Weights of a small CTC audio transcriber.
Model: waveform 16khz input, norm groupnorm, depths [1, 1, 2, 1].
Training: 3300 steps, batches of 64.
Data: trained on short made-up English sentences, spoken by a formant synthesiser in many voices, 26041 training examples, 8.1 epochs.
Rows from block 4 of a small CTC audio transcriber, named by matrix and row number. Each number is 200 + 30 x the weight over its row's rms, rounded and kept within 0 to 999. All counts start at 0. After the name is the row's rms in percent of the matrix's.
After each channel's rows are labels from the 100 clips, of 14976, where the channel reaches its highest value: "loudest" is the band of the loudest frequency at the time of the peak. Only what is clearly more common there than usual is listed. The data: short made-up English sentences, spoken by a formant synthesiser in many voices. In brackets: how many of the 100.
# conv: width-3 conv (model.blocks.4.conv.weight, 240x192x3, standardized in use, each kernel summed), inputs 48-95

conv.114,101,178,232,170,161,252,152,243,190,161,197,215,206,199,223,170,178,179,200,195,163,168,212,181,146,199,186,188,215,240,218,154,192,146,241,157,159,225,233,183,185,192,169,168,200,165,231,176,206
loudest: 4000 to 8000 Hz (34)

conv.89,109,172,184,261,204,199,197,269,248,226,198,246,243,235,214,208,204,171,226,188,135,150,154,186,203,173,237,210,169,153,175,171,203,170,179,201,200,214,213,146,252,207,270,214,183,212,194,188,166
loudest: 500 to 1000 Hz (58)

conv.157,087,188,145,263,160,191,182,192,213,203,180,191,204,233,178,216,181,172,127,203,179,132,169,215,198,193,217,199,148,177,176,209,202,212,217,198,199,192,192,182,229,223,166,152,192,225,189,231,206
loudest: 500 to 1000 Hz (68)

conv.119,097,177,225,162,169,215,180,212,149,205,157,175,186,166,233,178,212,153,186,174,153,134,190,217,173,232,134,181,190,183,141,227,153,221,192,147,217,208,212,209,187,178,172,202,240,230,157,192,165
loudest: 4000 to 8000 Hz (60)

conv.135,106,163,243,192,218,204,206,139,206,189,219,231,244,188,189,187,223,177,184,171,154,215,184,191,146,215,169,193,286,233,237,252,195,167,152,221,196,208,217,239,184,173,182,197,246,220,168,179,205
loudest: 500 to 1000 Hz (36)

conv.170,089,197,174,176,245,252,259,229,274,172,186,149,194,167,200,188,185,158,185,213,156,149,156,183,202,206,179,205,278,185,174,206,212,241,221,116,178,248,227,204,149,207,159,183,172,191,221,214,190
loudest: 250 to 500 Hz (48)

conv.227,094,160,146,173,198,216,197,217,204,181,192,187,187,175,200,236,258,204,214,189,153,195,214,214,222,220,167,171,160,185,223,210,206,232,213,177,166,180,187,157,195,191,185,231,199,210,170,200,172
loudest: 250 to 500 Hz (52)

conv.128,097,179,194,208,182,217,197,180,241,195,234,167,181,188,237,234,193,190,208,127,181,181,211,233,231,184,193,226,181,251,162,217,218,157,182,197,216,134,187,218,162,242,218,178,249,222,128,208,209
loudest: 250 to 500 Hz (52)

conv.41,102,215,223,206,201,194,259,177,179,189,220,187,231,196,167,189,218,222,203,221,179,223,169,201,144,174,224,173,229,200,254,219,201,216,205,199,189,208,202,200,253,210,200,157,227,220,200,201,225
loudest: 4000 to 8000 Hz (54)

conv.201,099,140,218,179,226,243,232,182,136,235,188,164,230,218,189,225,230,212,217,179,155,154,224,175,214,256,138,259,155,174,187,192,283,215,228,235,178,159,220,195,174,230,170,220,164,182,211,248,204
loudest: 500 to 1000 Hz (59)

conv.175,109,225,205,163,206,201,207,224,203,150,160,175,169,186,210,177,188,196,184,213,162,229,189,191,213,173,223,178,157,218,158,124,162,196,161,187,203,180,212,220,193,178,209,201,162,219,239,181,213
loudest: 4000 to 8000 Hz (80)

conv.97,111,213,233,247,181,231,152,152,178,176,184,188,231,169,218,227,207,216,158,163,153,181,176,225,171,217,147,184,197,258,211,156,175,181,182,238,217,199,224,211,228,210,170,190,212,174,214,191,228
loudest: 4000 to 8000 Hz (43)

conv.64,098,172,141,186,221,206,236,202,135,161,167,222,204,150,258,209,187,181,211,191,269,116,211,208,232,213,205,201,179,218,175,169,194,194,128,201,212,191,231,148,206,169,158,204,239,274,151,199,192
loudest: 4000 to 8000 Hz (32)

conv.214,104,177,126,192,211,187,188,213,160,169,199,158,182,211,180,223,169,161,186,157,180,245,176,253,185,187,194,238,238,181,163,157,244,203,212,192,148,236,179,219,182,202,216,168,178,225,216,235,258
loudest: 500 to 1000 Hz (37)

conv.136,092,289,242,205,195,189,149,255,161,235,249,185,228,149,213,179,159,186,188,167,187,184,215,166,258,176,206,198,208,214,209,185,157,189,214,213,187,240,177,169,221,179,197,185,181,193,188,238,251
loudest: 500 to 1000 Hz (48)

conv.224,097,182,189,141,186,227,247,227,218,211,233,142,184,178,171,222,223,150,186,201,224,212,194,140,202,148,213,199,145,250,221,238,206,162,165,172,141,171,231,206,189,155,178,210,168,222,154,166,178
loudest: 4000 to 8000 Hz (32)

conv.5,096,217,172,193,175,184,167,210,210,202,177,185,227,213,189,217,164,120,235,235,243,190,235,207,233,169,212,176,148,229,194,199,249,242,228,210,207,165,206,218,223,216,185,170,202,271,216,215,203
loudest: 500 to 1000 Hz (88)

conv.63,108,242,177,211,228,269,205,171,183,228,224,222,181,191,259,143,264,214,201,175,241,181,120,224,183,232,157,193,233,220,192,210,202,254,204,210,241,203,225,189,167,193,197,234,215,223,216,157,173
loudest: 4000 to 8000 Hz (45)

conv.184,112,231,177,231,241,252,158,199,177,203,153,227,170,171,218,216,188,220,205,189,218,205,205,216,158,182,207,214,130,194,220,210,179,175,215,186,174,224,246,251,147,171,186,200,198,245,186,234,194
loudest: 4000 to 8000 Hz (32)

conv.39,113,199,182,166,163,219,196,188,180,191,217,230,174,197,175,201,223,226,233,198,189,227,233,184,156,195,248,157,186,216,148,201,235,196,181,210,169,229,168,183,220,190,170,192,218,240,204,146,179
loudest: 4000 to 8000 Hz (51)

conv.20,106,211,172,131,198,198,137,168,223,201,163,194,238,220,193,215,244,196,218,243,183,209,163,222,162,212,137,169,163,196,198,207,193,175,176,203,180,203,177,182,140,200,191,183,140,205,211,182,179
loudest: 250 to 500 Hz (53)

conv.172,092,200,235,198,175,178,224,235,214,172,233,185,168,194,208,194,170,209,225,237,203,118,184,186,255,210,250,207,161,239,209,237,205,164,210,205,193,220,250,155,155,171,214,198,150,219,260,184,169
loudest: 2000 to 4000 Hz (79)

conv.30,104,175,210,257,180,222,231,208,207,223,206,250,231,227,197,213,246,236,218,168,216,152,210,214,195,177,203,211,178,168,234,245,263,197,193,205,195,146,177,239,222,191,216,229,198,211,146,166,204
loudest: 500 to 1000 Hz (77)

conv.24,101,189,238,212,201,241,181,165,169,236,210,258,129,190,194,156,246,192,186,185,205,232,194,166,220,205,229,190,224,165,189,218,185,178,182,219,185,152,225,168,195,198,199,191,210,248,175,231,213
loudest: 250 to 500 Hz (76)

conv.78,098,230,163,187,152,203,166,141,178,161,149,207,163,223,235,237,252,167,202,178,224,207,179,178,202,251,215,159,206,164,237,168,151,232,171,196,171,210,212,149,222,166,177,186,277,215,179,206,151
loudest: 4000 to 8000 Hz (33)

conv.46,096,137,176,170,190,183,125,190,227,173,186,179,219,216,173,176,187,164,224,179,149,194,192,191,206,210,163,202,181,240,205,210,166,203,167,155,175,141,214,213,212,232,166,199,248,198,181,215,204
loudest: 4000 to 8000 Hz (46)

conv.220,106,301,199,241,194,192,144,195,191,251,181,213,173,201,189,226,198,206,201,185,211,215,170,197,205,227,226,175,197,164,210,202,249,185,226,210,162,161,166,233,184,194,239,197,237,219,232,206,192
loudest: 500 to 1000 Hz (64)

conv.54,100,259,213,203,208,223,150,159,216,226,203,196,183,202,220,223,239,254,218,229,232,187,181,175,175,193,190,188,206,230,189,179,184,205,180,223,261,214,260,195,159,198,187,219,236,164,236,208,194
loudest: 500 to 1000 Hz (63)

conv.37,101,184,203,168,178,187,190,153,206,208,183,206,247,229,152,175,225,241,186,202,205,209,252,143,168,220,130,260,164,173,225,251,194,178,133,200,193,222,202,171,223,185,275,218,233,244,167,128,274
loudest: 500 to 1000 Hz (65)

conv.76,112,186,150,189,188,159,199,204,179,201,182,165,177,207,163,196,173,164,229,150,236,176,196,221,214,175,222,227,166,178,262,205,202,209,232,246,215,226,172,191,186,168,206,195,180,224,184,176,234
loudest: 4000 to 8000 Hz (41)

conv.202,098,178,122,152,182,183,208,226,203,188,232,167,227,208,200,178,172,233,181,245,198,230,216,251,206,166,195,219,163,219,197,168,264,173,203,158,223,195,237,191,186,229,205,216,183,233,150,184,195
loudest: 4000 to 8000 Hz (74)

conv.237,115,161,193,187,212,185,195,195,236,198,201,190,215,181,214,178,209,175,200,162,214,222,234,188,204,192,181,171,297,219,223,191,220,185,196,176,171,223,176,176,170,188,165,191,179,166,175,207,245
loudest: 4000 to 8000 Hz (55)

conv.221,105,186,192,227,219,220,200,210,272,199,229,202,199,184,229,222,187,257,171,165,260,204,187,207,229,180,158,221,206,232,165,206,218,187,226,189,268,175,188,206,240,195,222,203,217,270,176,240,195
loudest: 500 to 1000 Hz (61)

conv.9,091,204,171,193,176,166,209,186,192,223,173,245,227,232,221,163,219,228,185,171,203,182,167,240,136,217,183,206,179,250,204,246,178,205,223,137,197,197,194,182,162,211,213,192,207,173,224,162,214
loudest: 250 to 500 Hz (60)

conv.73,092,213,254,206,184,200,202,171,113,166,183,203,220,193,193,210,165,204,200,137,219,208,155,220,213,215,196,205,139,167,171,234,192,204,205,190,216,142,168,191,198,199,266,229,190,195,198,215,219
loudest: 500 to 1000 Hz (48)

conv.169,099,168,245,199,217,210,224,207,179,195,189,167,197,192,165,221,210,178,210,181,234,243,252,220,187,238,185,228,250,195,183,166,235,229,266,210,156,207,220,228,214,244,205,176,151,129,211,165,234
loudest: 2000 to 4000 Hz (46)

conv.176,097,212,217,116,184,173,204,167,235,150,221,216,228,229,225,155,179,184,195,217,130,205,209,148,218,183,196,197,199,227,160,223,196,206,183,201,180,206,186,217,191,199,196,240,184,185,149,172,209
loudest: 250 to 500 Hz (47)

conv.85,109,162,177,207,180,186,263,231,205,161,206,219,154,193,182,226,190,165,169,159,216,192,175,217,210,162,190,247,195,192,225,173,199,166,211,175,233,222,179,226,201,188,223,206,166,202,195,203,159
loudest: 4000 to 8000 Hz (43)

conv.31,102,228,248,221,187,201,225,218,170,227,190,213,195,199,161,161,207,166,197,227,207,173,198,208,209,234,194,183,233,125,162,250,228,193,184,175,161,185,190,223,220,119,218,217,144,204,277,176,201
loudest: 2000 to 4000 Hz (50)

conv.58,080,161,184,191,191,243,180,165,194,252,185,123,228,216,191,215,228,183,266,164,203,259,182,194,162,260,209,178,180,199,197,201,209,202,226,210,180,209,193,192,237,208,208,149,209,220,201,231,267
loudest: 500 to 1000 Hz (65)

conv.102,099,149,173,201,211,223,191,200,232,229,173,212,227,240,195,171,200,158,211,235,180,187,187,208,181,189,230,239,234,255,167,148,153,287,196,212,210,225,202,221,170,256,169,185,206,204,211,187,181
loudest: 250 to 500 Hz (50)

conv.109,090,163,254,224,196,232,171,221,217,158,201,147,163,239,234,155,241,149,194,193,180,208,162,180,181,192,181,259,218,243,157,190,226,215,230,168,141,185,178,232,241,185,185,193,206,226,195,177,189
loudest: 4000 to 8000 Hz (33)

conv.34,105,224,226,220,222,183,216,137,155,220,160,226,182,174,176,182,230,204,200,212,189,173,184,216,216,239,216,218,197,202,241,203,168,195,224,213,181,215,203,243,218,191,177,199,195,157,159,182,185
loudest: 2000 to 4000 Hz (29)

conv.105,100,150,249,234,205,216,218,215,180,143,168,191,144,213,192,193,178,256,214,180,195,191,140,247,230,176,191,153,197,135,199,187,169,187,128,186,233,168,210,180,201,202,146,242,228,273,182,211,196
loudest: 250 to 500 Hz (52)

conv.216,106,168,181,233,193,230,218,160,152,217,226,189,208,207,169,188,161,222,233,146,211,186,229,182,197,148,198,204,241,164,215,145,194,197,223,223,250,175,204,211,218,196,190,238,198,235,169,210,219
loudest: 4000 to 8000 Hz (85)

conv.126,086,220,240,207,220,226,192,171,202,154,194,210,177,224,232,232,265,140,211,263,150,226,181,225,236,210,181,213,166,192,203,193,213,200,223,215,218,215,173,211,141,254,191,160,232,193,203,165,205
loudest: 250 to 500 Hz (60)